From a checkpoint of a small waveform autoencoder.
Model: 19.4M parameters, waveform 16khz input, encoder norm layernorm, encoder moe expert_choice, encoder num experts 16, encoder layers 8, encoder width 320, decoder norm batchnorm, decoder activation silu, decoder widths [24, 48, 96, 192, 192, 192].
Data: trained on short pieces for a synthesised band: melody, chords, bass and drums, 26041 training examples, 27.5 epochs.
Rows from block 5 of the encoder, named by matrix and row number. Rows with one number belong to one attention dimension. Each number is 50 + 15 x the weight over its row's rms, rounded and kept within 0 to 99. All counts start at 0. After the name is the row's rms in percent of the matrix's.
# q: attention query (encoder.blocks.5.attn.q.weight, 320x320), inputs 214-319
# k: attention key (encoder.blocks.5.attn.k.weight, 320x320), inputs 214-319
q.45 106:63 58 44 60 25 48 39 53 61 74 26 37 51 48 73 79 49 58 50 49 65 74 62 62 86 51 58 56 57 53 59 57 51 66 59 58 53 46 51 39 50 61 39 59 65 60 40 99 45 46 45 43 25 50 36 29 28 72 62 64 64 61 48 44 18 28 30 66 40 69 47 26 30 67 51 47 45 68 58 55 65 60 34 73 62 23 62 55 56 38 57 58 60 64 59 47 58 64 51 74 16 54 59 66 30 29
k.45 098:66 52 41 40 62 44 50 52 47 76 55 44 64 37 67 49 54 48 51 48 35 55 64 48 60 43 44 53 53 30 55 61 45 46 66 42 56 59 57 52 33 42 53 63 59 75 71 44 74 55 69 77 55 31 42 24 28 50 66 62 44 32 31 75 40 37 52 61 43 23 76 45 66 45 34 61 47 35 22 47 21 33 37 55 51 46 61 72 48 49 55 69 52 01 49 43 37 52 30 35 50 57 61 47 58 05
q.46 084:88 52 42 86 64 73 47 28 36 51 70 69 22 47 70 57 45 35 60 53 51 91 68 60 79 76 59 40 63 56 58 40 54 63 58 67 60 47 55 42 69 43 67 87 48 55 56 81 51 43 61 54 50 49 43 62 41 44 58 67 38 64 51 67 60 22 38 73 21 61 43 57 42 70 41 67 63 58 48 32 66 46 77 56 62 29 39 37 56 75 33 46 21 39 46 52 43 45 21 44 57 76 48 38 40 11
k.46 079:54 32 64 26 52 34 65 56 58 49 56 70 64 30 46 69 67 45 66 20 34 27 50 53 39 48 42 33 69 54 29 66 38 70 89 63 42 52 78 55 61 61 52 59 40 26 49 46 33 53 31 62 43 49 55 30 50 55 51 84 75 74 41 51 39 59 51 59 53 25 33 44 51 37 69 47 58 24 61 41 46 54 40 65 61 56 54 49 33 44 47 38 42 39 19 31 22 41 48 57 47 21 69 42 21 40
q.47 080:47 51 54 37 20 47 43 56 60 67 53 66 42 60 39 49 48 57 39 53 64 13 51 37 31 50 32 50 76 40 93 30 47 19 47 58 27 25 47 44 47 49 44 33 48 29 20 12 57 37 39 42 84 51 51 30 41 46 54 44 52 61 36 50 66 64 23 57 61 50 30 50 27 45 74 50 50 52 66 68 60 62 51 46 54 64 26 48 55 50 53 68 41 54 90 57 45 53 93 52 40 48 59 20 67 41
k.47 075:58 50 39 69 64 41 64 29 72 46 68 39 41 43 34 68 49 59 43 52 54 39 43 31 58 41 38 49 42 46 47 36 82 72 12 46 27 30 65 50 32 48 26 47 61 52 31 59 48 54 27 47 59 64 64 36 67 36 71 62 27 45 57 33 73 64 34 47 57 28 57 27 54 56 78 83 47 30 47 27 40 37 42 48 35 67 38 42 55 14 57 23 82 64 56 28 39 29 41 68 71 34 37 65 55 57
q.48 096:56 49 39 81 60 71 50 58 39 17 43 50 40 33 57 32 13 17 59 60 54 45 36 31 47 53 71 39 23 61 46 56 49 38 54 07 74 51 57 57 64 43 79 61 38 68 71 77 36 62 65 28 66 48 34 41 55 51 44 46 72 32 21 42 55 44 58 48 38 60 46 48 70 48 57 59 70 56 33 46 40 26 56 53 48 67 68 49 43 53 54 59 35 75 66 55 44 65 58 54 54 67 58 52 36 47
k.48 099:54 36 64 61 30 42 44 31 42 48 38 57 59 49 61 44 73 80 50 54 53 36 18 48 16 48 55 56 50 73 20 46 27 43 37 67 58 38 74 17 64 26 71 68 64 40 58 64 55 41 51 91 26 66 36 66 46 60 35 56 65 46 64 43 58 29 56 43 45 69 53 57 72 65 31 47 53 41 54 46 43 77 36 35 24 34 46 27 35 42 42 29 64 32 22 46 53 65 46 58 61 45 21 25 32 61
q.49 090:45 56 58 27 38 63 31 52 60 21 28 45 59 58 61 78 75 63 51 34 47 44 60 57 44 50 58 36 53 54 39 33 70 48 50 39 21 99 93 70 14 85 49 36 40 44 32 43 51 40 62 54 53 46 44 40 48 31 69 63 46 77 53 75 21 46 50 18 65 49 45 59 60 66 73 32 67 36 43 57 68 48 38 33 44 39 34 65 43 49 22 44 65 40 37 41 65 53 54 26 47 38 40 54 53 77
k.49 084:67 34 35 65 51 67 40 52 54 38 47 62 56 63 43 65 34 28 29 71 77 42 48 58 53 69 55 53 50 47 71 52 73 50 71 40 33 64 47 63 35 33 53 57 71 17 38 78 54 51 55 56 54 69 71 63 51 45 52 49 65 38 40 41 13 60 43 64 31 57 26 26 31 52 62 46 67 70 64 80 63 43 69 56 39 61 62 36 37 55 30 50 61 65 40 42 75 43 30 46 51 48 66 57 40 70
q.50 096:59 57 46 86 50 43 53 45 28 39 33 51 43 66 44 56 23 07 41 64 56 62 54 45 38 52 57 56 46 31 40 42 77 84 58 63 67 60 68 16 54 58 56 61 65 49 70 39 44 58 29 33 61 42 62 77 37 43 28 54 57 53 58 30 41 58 63 61 17 67 52 27 61 45 48 29 31 70 36 46 43 68 51 39 31 52 59 48 46 48 60 60 41 71 71 58 49 71 71 68 55 53 45 48 61 43
k.50 089:75 43 49 35 28 84 72 29 40 43 62 67 41 66 39 51 75 75 36 46 67 80 33 48 32 59 33 51 65 50 36 24 48 40 52 67 61 56 72 63 46 54 63 47 47 57 42 26 53 70 63 71 47 69 46 75 46 61 63 62 55 59 57 69 74 33 46 41 25 78 67 51 64 56 27 45 42 49 58 44 51 62 34 52 56 65 32 57 56 34 64 35 42 47 47 57 46 62 52 13 51 81 36 41 70 34
q.51 074:59 36 39 56 30 81 68 32 35 50 44 52 81 62 60 39 71 47 66 47 59 42 37 42 33 55 85 23 80 36 40 56 42 59 41 46 43 50 54 44 55 49 31 42 63 50 55 86 53 32 39 65 42 43 57 34 56 52 51 55 30 90 59 55 38 70 46 74 27 60 79 42 52 67 43 49 49 50 35 60 46 45 45 52 50 34 54 28 44 45 34 46 47 35 40 61 54 54 39 80 64 43 47 59 77 49
k.51 079:52 45 27 51 80 63 36 66 54 34 38 33 60 29 40 67 39 35 71 44 72 55 49 63 55 58 52 39 35 17 78 39 63 25 58 39 54 56 13 55 60 63 56 59 82 17 58 63 32 41 52 54 71 66 87 45 50 61 69 47 34 63 80 61 53 69 50 74 53 43 31 29 41 13 47 40 28 65 64 49 69 20 37 44 61 51 49 43 55 55 35 31 28 52 37 57 68 39 42 16 38 32 55 55 60 45
q.52 084:57 31 36 58 46 42 71 50 39 36 57 53 45 36 67 38 30 41 48 30 47 39 51 15 38 48 61 39 38 63 57 48 71 44 81 60 14 43 54 59 67 66 41 62 46 61 35 54 15 32 44 33 45 63 47 32 74 29 50 51 88 50 36 62 64 61 55 63 69 31 43 55 59 42 74 70 52 31 42 53 54 28 58 71 53 54 83 59 50 32 54 71 63 77 65 64 58 61 37 58 53 39 69 52 49 51
k.52 075:64 42 61 72 56 51 58 33 70 76 21 51 70 43 20 60 67 47 59 68 69 58 54 55 50 65 46 64 41 39 56 53 33 62 53 57 54 65 64 58 72 50 73 37 68 39 47 41 53 76 49 77 53 45 22 20 62 61 51 24 46 26 68 25 43 58 63 52 43 60 47 52 57 57 32 42 57 64 66 30 52 55 34 41 34 49 57 53 28 48 24 72 39 35 31 39 82 62 47 72 60 42 38 52 55 44
q.53 096:48 18 38 42 32 62 44 24 59 65 53 51 39 66 42 39 54 56 47 31 70 58 34 63 28 56 37 50 47 55 51 45 49 21 72 30 21 75 58 67 60 52 61 55 30 38 36 28 46 39 50 37 47 80 47 26 46 43 46 58 29 71 72 79 69 67 47 60 69 71 69 38 69 45 80 49 50 40 20 61 59 50 65 43 44 38 27 45 56 32 63 44 79 56 61 63 49 44 52 45 45 37 59 39 45 50
k.53 100:50 45 78 87 53 52 52 36 62 34 38 63 34 70 40 41 80 26 57 43 34 31 24 26 49 35 51 49 24 42 60 44 63 40 56 58 56 59 29 34 58 40 52 37 72 43 51 98 39 36 73 59 71 60 68 77 40 35 46 33 32 47 50 53 92 41 76 32 39 51 37 44 25 20 53 61 74 56 47 71 26 32 65 44 43 81 57 38 62 33 23 35 60 69 49 60 65 29 44 60 68 49 39 57 41 70
q.54 102:54 45 66 52 92 64 56 56 78 63 51 67 36 47 44 37 16 40 11 59 58 47 73 61 49 51 39 66 33 34 34 73 66 59 56 64 74 34 44 46 63 16 46 55 42 49 60 40 51 53 59 50 51 51 60 55 56 47 36 47 61 51 44 35 54 25 42 66 54 29 23 48 58 52 40 54 51 64 58 47 48 69 53 68 35 50 40 21 54 51 40 55 63 71 50 42 37 51 47 84 48 63 79 34 75 37
k.54 102:55 39 76 39 53 33 65 29 49 49 63 50 63 62 63 61 52 71 44 38 67 54 64 58 39 64 37 44 62 36 67 80 41 41 32 29 47 49 70 47 27 47 36 33 45 68 44 11 56 18 51 52 39 56 64 10 57 43 26 51 55 39 38 53 60 46 83 50 55 27 16 43 62 68 58 38 56 28 56 31 51 47 39 74 55 63 72 74 39 47 73 66 45 27 59 43 63 43 34 52 22 50 20 56 63 49
q.55 100:56 64 37 53 17 49 39 64 12 43 19 49 52 48 51 37 62 13 38 52 24 44 41 40 59 36 90 52 70 45 60 58 80 82 45 38 61 53 39 23 51 46 54 47 61 44 69 75 51 55 41 40 30 37 61 93 78 46 72 55 61 46 40 71 43 56 60 37 47 38 55 68 37 61 31 49 73 57 69 40 32 56 50 55 75 70 48 61 63 72 25 61 29 61 41 28 43 47 50 51 63 55 55 78 54 56
k.55 090:44 30 33 43 39 47 51 61 22 70 62 51 35 70 56 26 42 66 79 44 82 58 51 76 34 66 32 54 63 35 19 44 92 44 56 55 65 55 99 51 59 44 63 69 48 55 45 24 38 34 29 20 37 47 61 47 48 40 65 68 44 52 60 53 68 70 42 66 53 38 58 94 62 60 18 28 43 47 59 32 58 59 36 57 51 36 61 60 34 47 51 49 63 56 50 44 49 63 23 28 02 46 47 53 68 34
q.56 082:34 83 44 52 43 50 39 57 21 28 28 60 56 66 57 55 57 31 51 35 41 28 43 25 72 44 66 36 71 42 58 50 57 82 33 52 52 60 87 33 53 69 60 43 55 48 49 68 45 48 39 55 62 42 33 71 71 68 55 41 59 10 53 69 71 61 54 47 60 68 49 39 42 38 66 77 61 51 47 39 60 43 76 41 55 27 73 37 48 29 55 37 39 65 35 39 47 61 59 14 49 58 36 70 40 83
k.56 093:62 43 00 49 48 56 63 39 48 89 56 53 33 58 41 62 69 71 59 49 66 92 22 91 50 34 46 34 52 62 29 36 23 50 38 52 80 58 55 28 34 69 78 54 50 53 47 44 59 51 36 44 32 66 41 47 44 63 69 69 65 43 50 58 40 34 54 60 53 68 74 64 82 67 21 74 39 70 48 54 35 32 33 44 28 39 29 22 45 48 43 46 23 68 54 45 54 61 44 38 42 85 57 33 43 39
q.57 089:52 45 50 68 87 45 49 41 46 41 47 58 30 38 62 44 63 52 51 54 56 57 56 44 57 53 14 48 37 42 51 58 60 22 63 49 39 41 66 95 35 54 15 61 36 74 59 42 55 41 47 43 46 63 60 00 44 37 56 44 45 14 36 43 59 50 35 76 63 42 59 49 74 38 84 45 24 42 37 46 63 42 52 67 32 34 39 60 35 26 67 38 69 19 71 68 50 35 46 53 38 28 55 34 69 73
k.57 086:41 54 73 80 55 51 59 59 78 56 43 50 58 41 47 70 24 21 15 51 29 36 63 47 82 49 48 52 58 42 77 32 25 64 45 37 35 46 30 47 52 49 57 33 42 52 66 84 39 52 67 50 57 23 30 57 47 55 34 48 35 56 16 25 46 26 58 56 43 43 44 32 33 19 93 52 67 68 60 61 60 27 49 50 46 82 59 61 44 44 60 65 36 49 55 57 49 54 58 69 45 64 37 62 47 65
q.58 078:59 60 37 29 40 17 45 51 48 35 32 60 71 51 68 53 64 50 51 40 42 31 39 63 58 79 66 20 68 64 44 47 32 68 71 50 41 56 50 43 57 42 99 41 50 57 21 62 61 68 48 56 51 54 66 81 52 45 52 44 76 65 36 53 19 55 60 33 34 56 38 53 54 59 59 67 52 40 54 48 17 34 68 42 69 84 51 45 68 55 47 40 24 58 28 44 55 63 56 62 76 40 54 57 22 66
k.58 079:43 38 08 60 68 26 62 41 43 39 44 59 39 34 54 48 70 48 91 66 53 58 48 82 38 49 31 52 43 49 37 37 76 44 22 49 51 28 47 70 76 41 66 70 52 26 16 40 69 70 36 36 34 53 55 58 43 48 71 34 55 34 84 40 34 58 33 61 39 60 68 66 37 51 47 52 44 35 48 35 42 48 48 37 62 37 45 54 52 52 65 54 41 33 45 55 60 38 42 46 30 35 55 46 63 38
q.59 098:22 61 40 32 60 63 59 46 48 51 74 42 25 50 58 57 59 63 27 17 39 50 47 55 62 41 39 53 30 60 82 43 43 20 60 34 22 34 66 99 47 63 32 54 20 55 30 44 59 72 54 56 31 52 37 23 44 26 57 32 54 49 62 41 57 49 34 65 68 36 45 70 50 45 70 60 50 40 21 66 75 43 47 70 53 47 43 66 56 03 39 40 77 55 65 72 46 32 48 41 53 49 69 56 59 66
k.59 100:15 37 63 73 64 22 70 30 73 79 60 53 65 48 33 43 61 33 42 57 71 40 29 67 46 29 50 31 24 56 49 50 09 52 33 48 52 48 49 08 50 43 59 49 78 46 77 65 37 39 53 49 49 43 59 47 52 60 57 54 55 21 25 27 20 02 64 53 43 46 30 34 80 43 65 43 46 48 54 60 24 36 58 48 13 52 46 61 49 63 51 68 45 55 66 44 34 43 65 83 55 64 45 59 37 83